config.toml
dataset = "drawn human figures in many poses"
method = "simmim"
arch = "vit"
conv_stem = false
layers = 10
width = 256
lr = 0.0018
warmup_steps = 1710
Rows from block 4 of a small masked image model, named by matrix and row number. Rows with one number belong to one neuron. Each number is 500 + 50 x the weight over its row's rms, rounded and kept within 0 to 999. All counts start at 0. Numbers have three digits each.
After each neuron's rows are labels from the 100 images, of 14848, where the neuron reaches its largest size: "lies over" is the class under the peak. Only what is clearly more common there than usual is listed. The data: drawn human figures in many poses.
# gate: MLP gate (model.blocks.4.mlp.gate.weight, 672x256), inputs 172-255
# fc1: MLP up (model.blocks.4.mlp.fc1.weight, 672x256), inputs 172-255
# fc2: MLP down (model.blocks.4.mlp.fc2.weight, 256x672, transposed), outputs 172-255

gate.446:521532486464542560590521493530419515509519608472511509369584448678461553480565479414415475409536566526500580569563491568496550522493485457528472489574527511589562451465553418500513485486569501427439462499587480400455516498431447483540428526495468453487
fc1.446:554519546593467547518555412450501582476449462534560495582475534423505445542481598588507485575408578545489414530478572487553508598559437446442471492453510593512436527430377556521544429541462441557487479482463515478508486447553532522454434544518579489555
fc2.446:537475556471528560497595546555449462441475508458459472486548479514544489397491488544507531518431580468518406530476432503438603480516486488447539570590482450545476398495383420485448480478532550509478471457561519497485460439462461562473469556488510487515
lies over: head

gate.26:614469545552535455535578506510516550531434467566363547498554492391440461442480549432512497563518505478492462475511503520384469543564483360507495523521557452474469527476536494442393553565425469492501467574435584564460479510529496522596457484462507436467
fc1.26:442566505415493467480547546544540518523523591473540517490457496539546566512476418505466393547474453483503492464385510453605514569519459525465522588425442483567511502532519448554583510504489505587462536451614514522540504504505411578450584562619541489477
fc2.26:526455478435559520453576556455572436424452569539539581385434495436481475494427481393547545481504524444523469464426541418623500521461540444425530617513516474534493531560469443519549470431395452533487583477607571495462484528451437507444568531620492430463
lies over: torso

gate.345:415407535447556508451458483462450462505483524537404541410507518457495535367555420489533550597458486506539518470465478495491435459437541459533582499489563478494525499488494475581435584528515535480535411438448415499510599579547493424515504566472478440505
fc1.345:559553496565493526457512427487519464427582489425426444515505496546480515622506533569437485525552522524526437523568440465567403550473474466523470427465517573433547441508546559458465526506488449463519528574491414511551516407469499540501482621514600536518
fc2.345:513512604431482484522481536541506442478516468528538511572523450468500465493512445474441376521462462518549539500581508541480584527502438449476543435479431573497480468451501442470456445469433454548424407603452493565621572550558467474513388494432505486544
lies over: leg

gate.519:476466519459544510585544569526563438493476464538508409474522491453506542440522528457505512510461426616516573523459558536379463555540441518519551507545557509617506556622566539501478511524524503439543429532464471478473416483484443541490526451582444524483
fc1.519:492507579457396546463514441484438541497520571527483439587473630397487406576520474592548403496572439489485479501520556448557456463483564561562540464497500555558516507439460485586428418539509530601529558452488478549592606497495513427449437493514541454558
fc2.519:511498532331491492495563486506404536479486541546444450564545596456510473459412469510577481551562551479534472580496536503583539486451529562426506600538449529612594547535459439444518476457504585550413440593447518448483526448533463399489573449546489465531
lies over: torso; head

gate.608:486438533470408493562526476512479442546390386494533500448539528401459475476463474470441509497513423469417599543463498462525549404455436610535525465541474497483468406525494433548519601551504415561448564547531469496515536489487494426486537522526550545526
fc1.608:451507562444581434467506573421486487464475506493488544480355413494553479455565546498466512492444449468479384473492496437491504489527435486496491512449402483486515635536494480433587303488449541511442506518546485557487552479529480517484502497590429473506
fc2.608:462548498512580511459493474633580444498427437488484494436527516588469447401602445546487439459423547482551506485464441422457533526522487498506530544518531415487496518391450494469570485426467559496455499477565473596435532433470503462462530463562606457512
lies over: torso

gate.632:525486569458553512486510504381569576475551436425455512542513442515396445488478411447517510559476533542421584546421394521437523524571442580424523473530459439487506530535471546552520596504512481461552628455496480527488519479536503573486625488522572541459
fc1.632:416446543542468531514533551544548433510453478519503406522468470601473455495475559428481470457560517474426491526369603401548499467522461560471518481537549421499500432560469375548534544493518543573583529498498533515529482529563464510526493513519459412422
fc2.632:397519498431506509406483478434383526486556481607428552574461518491528459535428538649426530489609459504411451464517610558419460554482584548495514541499459409525534564460575440462540518538539455545577524493470458479482499451496561536427584434585518415448
lies over: leg

gate.347:613474556578449479492497542556331532568422520513480536506492456572423453593553452475491442587446557477480485466456541504487493561437548562580511527439551529457424506468530478515544469593499580603429451460493497440502508529439575510538459445481547518496
fc1.347:471476505399546492549434479550595550472539547453466482511553523460518541453560540455439491422605528546483514508475523526475522445640470446449515445518427519445518542611516544501478473551485453368543497531470397461454503480572438552524533492548496477553
fc2.347:571523524503397491559451506498528462459385549459520541397475541435391492482421414483518472535459464515495437443480486465486471540507586487444432575571505435594431598450496546493629456503542489476511538413499578505511563510553507460551473488505573461528
lies over: head

gate.272:403493452446504483625534498467506484529523449565640616476570468481490477473481455502452547453554493474534405569486534509565571522455549428454494443440569494560438473517454525531433567521458557573502537515525455469538413485552581525490510369484483543527
fc1.272:465490540487475519587452426483590527440548552478591545490597574556563471503512510517511544570513523559486558540459465602557484576472452388556485474610537499498416510443531453553479506531541497429450530469542455484489400513501492460473494425571551447569
fc2.272:473540542534541474492477500538474532449474534532569529419550575549523500432518522565454523496475515531502488510496454532468460604542531456463496452534461473512482376486544471480483519440562499543551442474577465464602366437472510510486459607479482410427
lies over: leg

gate.203:538545579539528595584539537509421534523455503411429513484528434512356516507521472449473481531504473479418520532500424414404585526611495500476594478540449477520504591484497527636479485479568510477454521547497393481501467482501534527433470570417532404557
fc1.203:464436467499445479510438470639480497536511516486514515497366520427474519500509479463539502513542469490587493438494538495472435535360442440487588504472521551471415454505527484511571560499547528518431417538398459464550634520524491479566461455488553504586
fc2.203:492446539523482486536487566514523457407433468414535580482509511479540550530466535562515523467538426576497395531511552517466465465537490441449533544438467532542443531444477463479557530423551482496523510451429428419465535500506512567456438555470531464488
lies over: leg

gate.310:508593439481404486523466487472540473522545602480521513539596480498492536499528551578534436440457515519518482489511478558587561486541558495555431494566465513497441502449554492509592628517451483507514513546527527359500540487357550479447573461475499458448
fc1.310:483539503503449441543588539408453450486544581576593427417518457453596545479521493463537576490525559536500460407405586494446532520505493452543415489532507446489505479496556494528594576603451573519459510569489518578584489443436463508535494463510522580457
fc2.310:469471507582517534480483583611473498412475492480520469524403610564603453564548465460499490466467481505432495517456555431473457437439480517414373492500445441543445495491516484462529489502527493474433564454624505559464449537555479497435460561527506483446
lies over: torso

gate.306:501398507483501561499478534523569502443429450549482517524444486546534586512527575536581474509559446515543477587471503502516445440462483425460526486614554451517473517432601551520355503573581487448522524436486586610521490408488473499623489503419542450471
fc1.306:502492429457456481544533527506410468531397545489554418514474524457485517498617513583483448596555525504485489510517467535561497622526492556519427485484538494452526547562481397475497580450504481563479448508552533524508462461491608490449529524517496562532
fc2.306:487508461461410516473438421449504424507502476518500477449527528497515466533507544468480496565576541404498535490482536486454508549486568506571444530469527455500537414509547426502526506473458608503504488434568457427555446528507532521523592494502462532445
lies over: torso

gate.619:540426526500474550543449486599464519520513450498538479423487532589482487556543537487418622461561598591471505551542496491491478536555422454487514469488463455483492484485525479571449479491537501462524541519456550573513558457470478467434425479445655520576
fc1.619:493454450536507524500447463468526481451554524501509458530485550510545488504573428521468483524547522647476591384545456533523427551509449491537628508495434491499512492520604547470475527486404549579517549462560485496538598441492580483506448540510599465530
fc2.619:468521507450467499543500513408536533527535560605482503537508418399548585507514458511444512484598497480415638398410531446493485565480479506501513523454457506536402539498493496463526513499419551473481564483572494532476483460490550479487509455635586454479
lies over: torso

gate.527:491541570573548531524548552521512499457477508510494459475593454537467519486500487515472515558480481554492430494503521452485518523424414428455607534519452547469407501538545466574626491487503553517472511583472528502562508517484563544472424547533435418504
fc1.527:644476632478490540562522575540521427497560494476575515522495386486509458487429441456501449503510506526524425413457463443521460518535424477470579523458503435451472432547547526476464529537438559501543562601351534571430551428491559548453525482510505496461
fc2.527:553586497433480520465504556530498402499504578583575517515421430470597447551404451407541521470519509460535521457489520441460474538423620535464449573439445448577530462547527490495462542516496536588413500500517530527518558497621511593516540450584495456463
lies over: leg

gate.274:506491538498490496522495547473519533526444548540439516587564519505490538488433437472505527526403455459486532524433494573526427506539538455488469481635616526441480543448467474536500525379575507520528494468447420537520491474540495471568539519541499488435
fc1.274:459510478464519464415523448511474526544543506480546489541537512535430488515483372459537479466521494453480560577538477530578490383444539466494540555469495486489386450565544469582472576532547550483587474562469503500524524557476604574534521519482553485404
fc2.274:427525519514552514413531507504473434556528534528507472484503592488433527461381565403526488523644589472548399483475631491471474440498580417477476511519546568535546524509563563503550456532467504501506453446474475479452465459455436497329480442512491532466
lies over: torso

gate.165:391399522598451409515570500493566462548507504654429546495503388588544523499378483508571464545459483443497389484505572429593542478529549471462504609528474341498512492471492563488466433445484523377504516526463540512554508448512428522504509531483534477605
fc1.165:558488529487592541544524474519468473544469509429531501473499508492474514448599447583521506417601556542525549456421555529632602550541505549495485585359446533519440499449520485615465571569473436479532445478512502414480536503538542480532563469463522591515
fc2.165:485531498607553469555550512459536455553500477448496426455600559458532409514515456528449403519468507558506494419480454492533526477537552460531509439529511613537392450479492615541477515486555451513515542490535440451532484573523616538520473502470488531403
lies over: torso

gate.280:523508369449562543411465550508484525494454412473506484414482563488513552484590508531442511488562588501367474481581504494498522421510492438466553538497527466519468561419504543470566539565490455522555494598538602576493403566424489420482511503553447544568
fc1.280:466393483549519580472489454487453537544597473369482558510566532541500530515615443453556464510520502553535443433544482599486465539473449522549451525478480481515389455545542517535494547436534618466513490523502523426508570525497437491519616573465561514469
fc2.280:498594488524477439497517540487427539483445585562546530541487500493546495474425486511548570563428548510544508594449560515502460513556467452437545534443562438531513578498435464419487570520528439611444501514436560479464455499535522465482509487526476588463
lies over: torso

gate.643:439502406582543484491442612535535452553520509538523514500520471456496496530481489570490469467478521520465530476489554557489531537552508483496643521479589517554474480469525587491556448456537473437544518499467478514537532430552559509379438440466547480561
fc1.643:520471500508479512503470545598533445415462421465467408470544539474451531488580607436497465437433427413553458551580496425364450452537436424464502512526527401544494472533485552487479416492497573496609539506448440495473554518530467487510451462468436470514
fc2.643:522434535491504502467440567482442483580562515513488621384520455418414479551465470503515523554406567435465549460563459510493535529537524426451595501485409568563515460490491384459457519531466494456474558448567468537518549557557474506547448471458580489446
lies over: leg

gate.408:554452463490585438647531491587619442442489428486415520490516548556440458419526492440506506458514402418452472576438547556470474514524523465418487547411513483437474476517479552483419469535561508573479507501528488474481524424406535544572500497527436452462
fc1.408:556404501529431492475414482476501455469475437493533446529527520496535469428483556476572504521478496508503539536579494507561487489492460392578478482548494526474418557482584466556434437533467448504522483495540552457547496537482484510546450435469555521564
fc2.408:512472521585493486554514533438500567612520478490430478471532406496536478553554512559504511445584491487552485511545465479505434560506577533571577450377471541575483526411504516480526460466430537519557464497537467511455516525470510429477556492477545498484
lies over: head

gate.7:447609432451520551518513615488362458526528465528510458551517499444493499498538593418441446465482500490491576436515550498605544471537456537577521470435532540413513600491471501556509448527494499497563534487450488542558423572459481479440473493487469495417
fc1.7:447464545474556535516469515531477467629517493485490498448526525446460432492495584551471560612524518454544506608472651551519520496520621472446512429482516545520479499502492497508424445520507460438456458507608523460488427562582494515549508440518496497510
fc2.7:548487557466565505507560544450427414547491489564414529581587514470488488524534499462541454503458560566576513507565458548520490538459655455426475425519581465532457517453464530435466451605542570538436495581508517515495488543570468537462509433535549527410
lies over: head

gate.610:540414581526631516463533474409580533522460386495450445514533603518484474485501500527507533523538531487495467522532500522518494437400562569459550427398544500470468579545525537500391539510553542546515519480548526481492464580513485471435503530516479521522
fc1.610:455445518553465387507463482493541443529479560560411511457471428495457422548445375467537584442483443424473472518542549547627474563437563503474523526451463530451483494540387530542466494519558496483475535556536475550506410495476536427450478444520528615462
fc2.610:425517621498471455442535467483487458558559485601527520599484424435485537532477466536616451595580547481483511519491452463406569531450549451521454518501553555521503568455617569567433429388466496513551483441574460523438478514462574487510532486459458432506
lies over: torso

gate.561:548506395532515473416459499538507475545522447570523449426466491568580485572461518454412513409443464509536530530474519520486535403559536478506469503499493483532606491563539531580550521474492440401517517429484506462440579490437437454411508482566533386508
fc1.561:521563600420494513559502473487504503508477523515426488441498635479523524467502531538531548553507643467514571494553459521477618452546506583493474493459387575479489468568519579542479502456553496522471491504524390547574406576531520466451502524422510571425
fc2.561:492561506529529488557544413474459574456560429549482490447484517468516503513431512406474565440485522579497431561486429505487446411490594425463565426513496513499440462526456516537494463585524421524381417484444428492547453565508527551461494522534458548448
lies over: torso

gate.624:504425558444493541537451448542459522490479574379490512453482462526483486486573590450499441438518498453487400496533559483522503433563532491548535498548503469529406573508520453434528454589487478476533499460512495523604531543489666438528423566406532495604
fc1.624:387544530564512415476578498506505525428471453492583453525461454465522554450448410455480539564467496515498522497404518575502493568483522478463445551514423546463568458502554464576470512460524570467451513527451500483469448517482492534479435498474413492427
fc2.624:566490517497512455504494524599470536457596484579540524608630536494435532420537507540550513518491503507585542493400498514482514504495471479487542534588541462444424526497506494431539497550550470412480459505502583584465406474431477522468450460622489543454
lies over: torso

gate.150:455422625487522560496509518472494501549461503530548513472508465459460538473439591526492556517512435484458516486391463478392453489573525408432477468467498406532511515447455496444562532576601556495580517527553517511412539459520457524523553463495524440539
fc1.150:465486610426537500494481469469597449504441500491435455539476576518508480583557502432464538524527581565495449493468466501553544564470505453540503454506517494486459552538468582505452507531482501428519502453510573490520439427570468547502538495531432558548
fc2.150:477484516468468499591522446508455533484504542533516540500433480451550507600480490572442568572547444490524509543490514456559442487390473469462429464453533502439444587451489510519458565521486496570594561514538565582388502449486557460519507416481458500450
lies over: torso

gate.261:443531504422475496531534555539491582542455490575493465590488346508444483487524523465414411457397472526530494478512534472474518420512525513584424487545532530551540469449518446458561365471479578494435334483537458462453529502586422489496446472553433443485
fc1.261:554516524532483469490411560455464495405553576475524493539481519522553452528491502532537532540472493465588579554572434521509478532445480493508544480447528480551487572449545511548526470476426534495541474513520530411461467514479481546489445522508457553513
fc2.261:330555505499489535613481538504525467534533476408472494580467532505546514461479502484495458557508520457454590555419447584483536467444543562528446620427518511491502487421492545542492531518571477417511391496488429465534447567516518488491558569436474443419
lies over: head

gate.606:401498477465570511505545430505538515513549509452536537478484425516542483559592553461473457483526551468484417550587495557518471374481446346534463538543563458477513514506556531504509628457543472421519439571455471482426508536450469558663529475423472477469
fc1.606:470487460554552542453584489478512516544440462470534556467503463453446474480525567518503499526485470531432458479557535586494550452538451467544445506490478424519520522458553603544471542477560529367621488470546518543459443493546417554595515433531486446607
fc2.606:549524485578454554483514546517470483580473457521470431461519484556468544523520569548525526496552509565488415450521570527455509490499406435482441526555512437530414529407498481617455570510539547456566563454465426518496533469562576440418452500485551549536
lies over: torso

gate.223:527575564538414409527502434581571433455409444434573514418551505531458480522431384542612503486418422550524491487575517390413444438493533522453556522513540516549534512529499428483564603529479447540493514509540576488568565456530576551579457569549465427373
fc1.223:557527510452535445519455518496500547509407471596557544474537501476573434495519397517560456542595500490431458451488490469544516534457461606537462529462524510430462425522463465435616540529527537431539549478458531531498475515419395448507496459521556509498
fc2.223:550511566528479545485556506517454523506476360531551475530457468497556555613456574419432559533525602452489468494522423466422375465486513530497504544585545515601462445529541560485470642503496528531451518410487485423548521482559455522449471504461502547497
lies over: torso

gate.368:521633505521484469595475576516489500518482517489482486510572483522534453579502437475529403463532505457406523511505469436506560551496416533393512533483531499519498424475427493616498519468452470498466536564476451482538433461514530606551530474543539519420
fc1.368:562438567500483461536498584542586447498441518524503590508411506491455582463451481406538523556581488495443517448506555490430523437508521560479570532409517521521511508533571519577496569496453520471539446467536416521491439525439425596527518459552644548378
fc2.368:611496552516469515392524565501519487511477509517443513505415571467462486493580509457623483549523550480477455487534511530566507500467580547498526521448429479512506503463553539538523601497525421498518482433526452485503510616537401438429460522453438551497
lies over: torso

gate.541:498555501473554454475452540575550409483471439569565516482433478512526519569545485512471487456478560502565448456502559460491547537533549440436442516481529489497550508459541488476533612518621493552430485440514491494520517521482436524427452448545425482528
fc1.541:447524421571453438516518498527570422509444497529419468572470464505529475536462573449549539497505455577473501457502463458512615501496475470453527492412608520538492487477558430525542523486421510500523584509558469519383510459544476545389454448536537520467
fc2.541:498531522464531476485457553524532540451549472429503619517549562570543539518575426433515498463395491516542517451567474460405545475574544601592510415520495508502499440464534552445461485472494420527494476523543498609581514521454470489511418515476498508533
lies over: torso

gate.44:583411499535553504483536489604504499518470580501558483521465505455520522501484445502431466531501498490421476464502422580511535541605529535535508615530562512571516481499524541546530488442608431495487393467467562586449502509451579526514606452556459517540
fc1.44:471529529528527530528461513451501582443548455441419487477530416520437421428475484553538483502589460487640570415521540365483612499492479469453507424520502488492517456474550527464525442580514618541530448414534512554522494464531486526487562502534356463452
fc2.44:588468506565584478439499490531534529525473440575520503594539472515456505455492526558447484516562474472525563509481563572529435438613539539455493535572522558638505420516415480496617496525455536401495388528456499591531477537473494408471493516633494490440
lies over: torso

gate.379:346496463511478480544575517414501505503466458517543523467484435566514493478530539411450473512386509548421496509440491458465455534533459346454533568495500423442454505529481456545548447470550525530471529518583431469412555501554491487536538509593538406549
fc1.379:534516501559448521538466421586455510516499604394453559407483498459610610488477430506558554544373477532501476546514496394478463593500489501534419563466496566459545542457546564419599467508487571524438486434570570456500572571392414519466500556470505464496
fc2.379:490530424487440404597477514579590547423535444386460535536518500464582485485509439478562558500438443524582610550505496621523467491481533524421514558523499545579424548480468403421508401456514493468485455457553554455501472556478437557551480514497490433470
lies over: leg; torso

gate.585:485526543549475426483510531509449495487379540480593523600582468516535459554472482434487511485525545523395455466423525481532557563583395492532469405586458520526504547461390498509437546458435471484509638572534519507485497496578588478472523487540447423558
fc1.585:435555390474514463586568544412473559466409475503439472410461480485547489512540504440538523436546417538449584403514481425452568560503560511495567497373514463560489484485504526529445472537566567508517553434565509572459498457406558467555525438549557473452
fc2.585:491465564448557456500591476395501532493490439469541458610576464577488594552447507444531468477455535561532466526437475607488487476521550577487520440460573593439421475499461426509502578596494499460471382622474480453466515505502454462413430585446462450493
lies over: torso

gate.127:492444450558475488491509462485406558587449582453464481460537466552458422531448583546507440447531452460576442468373456460524480438598527504419470563542409517516455458443450463494476527479561587496535474507544547534447494513418509429554459568396489489542
fc1.127:480554417498494604502498461545501570364467555573498504503484531428439436511555515504459532489409564576458477549490463561431472510558518459427422516494469498503548484512567499423546509434570400529560537468573583495470538487408445638521494557492511514451
fc2.127:452484588464469454483498543497496511519569467543455468424572448592562447456551470463545464499546524476524460482593530471422582530603478524552493499549472563496565473518501501566541470559529601504532482566468568587407410511477438450451555429470500508529
lies over: torso

gate.167:527437540498480508619482514527496508505475609507399395507502356469440437457462383543501457545555480536483599542471423480537590473495509493474460522542515536480558434551500507489506486515462530429561498530549577477449537538504483502448479499502522546515
fc1.167:563463556580566509417484547518490494528481362473568591447470558540596498500492540458371500529515532504424478438513550498494436448522434464494565514523409487478434471451430509508426464580575545539495493518578470570576511554525556419492501493469450530563
fc2.167:523478524483539477383545533599499497437526495591579621512460538518449450476449490518510497485581494517547392454517530426466542502482486440437483457578464455432377552520447476539498560458463528545448520460594474470559408457497439469502452533491512510498
lies over: head

gate.655:516513482443525497498551450457536539440584436557397542548502525517585502463480510503473576495421501493543511616560534595411500440454516464548478466563508427510581494417446460466500508493541434546495507437533541517456561503524526602525519402535455559538
fc1.655:464529508458468588535503525526412448404523493483483558511492514537469531433427492476505531546475547484488522475401494633505487579490506452509502556438559506484627451508475530478523499554495576563491408522431536455514550505454424522496429612536554638564
fc2.655:505564482548470485523456591493563465491457552516509578535457521415547457527516552449425579460531568467505521480493468503474513390464426520485514515538473491551496545509586391441396418456499474468570475448512623524547488574540509465471404480530538545532
lies over: leg

gate.493:535459573452576482422473523561472482530498489516515433546512474517439520470528440410469490489491449517507564489534488452518518510546432569607414467518556473565504477457531494476450507482377446453379524504571494513482515520461629506474431533579506502438
fc1.493:551533541528493601585537486488556589543543482486505469464401512485520545575534429541520493502569453529454491460520464553504444457480535507602527468461506468451496426471451532566433518563465465459565460489451474476576535593560462517571463473465513490431
fc2.493:390451472446469457505454565469465497455497508511513514507506454525501531492551523522527568471438581488493471578578519538430467511467422471564547464405356528522521501545482537569484529491451521465566537419541490539483423438573449465513429456337519509532
lies over: torso

gate.239:606505538484480471477520525518511460501542426562596467330603513528493540569500565471538534453460407583477454551532500412558481437522512480526411414469456472550485500568499489506521452517570506511467511509523463572473507456448498538498554419451413497430
fc1.239:564459556445470498536485489457516559518540557532575417537512543447463479479502472552497486484475461516522437548496514464509502385483500507480442481517483433589549461495483456471535395520525397523514480460531503513503447479583394435484438461549485386549
fc2.239:482496493485478497507453578450504485524500482509565575306560476598625522445628516542348483503491534476498461561572535467461529544512446554528513460500491537437561456616528470595483501510467510545593514543507493565486486538391504492508533462471459474532
lies over: torso

gate.98:531497547470479498620539484418507451510564457443504471553529448420533504483480494449423562560439503574398501555499494528492549562434448575550529542525481523546464430517535470482530529466534448514484543524501443471515508505430610542468528552513583546464
fc1.98:548373490569434469505427481555465572469440522546510455461443554523524518552477506468512488522596421426564537444528501536544466493615566459487575460461464456506538461482494501488413533451502538578581396569449511528564482412528457559492414490418487417590
fc2.98:469505559462521512504523475565567492522384596528477406457482543511478554506554450478538552462554488454461466501573605476470461457494503472481472555528475565454528533434454529469521555578489605406467522515496536532473557456553453417544526475439384473511
lies over: torso

gate.212:477470600517507551430504544482529467464486564446469523509464482525503519595532518432409503531579443597529549516488554592398474472470486482525507505510584510495403553583531489396484544373466465518508498537562404528493449497502556494479445489476491525486
fc1.212:529451534563525483450474589479533507536466547491464540484523492525521442607443571454442537484592452495518470443442528463416488505523490473497443572552527534556435502494439532551510604529523522391506477499524491511504487550501451350481446454568442446575
fc2.212:489636514578532471492465445385542479496517469508511533527474525481509488471537480470520492563485487511577522591483432482405464467501634472538577502443577492468448387547526626510511521561486542557487562387412428583551490584516522478485506518448490458453
lies over: torso

gate.170:547495465463494513534444418494527551487514468470552505487521586507443495587534494428438515444417551528537510568405469414454530603534496607459430418402531517532485538509452491499471519471525469615508509494460412482509541537506495478391437514529460473469
fc1.170:440540451551577533455503511448562572490574469459557493478544451538517423454565536556498384459523544548467592456470459539555524498519529499494408433528448504536552402484391434490476424510528503626469525535503515466551556584536520473593530524557500486527
fc2.170:551467494515354526454497421488567442531466520501540525490524504453474520543491449479452450429476514520382487544492401404492488632534483592512476541395529538475506439511593512567438474546382500594541533396459506471490487445516529543431591479506641516428
lies over: torso

gate.592:512502462447441463524565555466512531475464454526538558535497439594444409483455563462546522513504567507473529448565498509519560441372468555588532513435516563512502503509510496569406414441547425484479518431482428535603442445520536485522480523455556519473
fc1.592:570441503565541479497530510518448557472483496530561447534391507326541489526542405525459457478578486517495579534462523526469548512535482530468512488484519447545672555494484597439470483521424486522509490511556506535483447568541501514485510553460440547516
fc2.592:482558493579534448526476514475527552487579524463384469454473536503552531500467478531596396524525470476554472495570461447536550495563533357510420441548481527524508440515491572485554518466480567518455472421438365478453535503556546537380563457502462573561
lies over: leg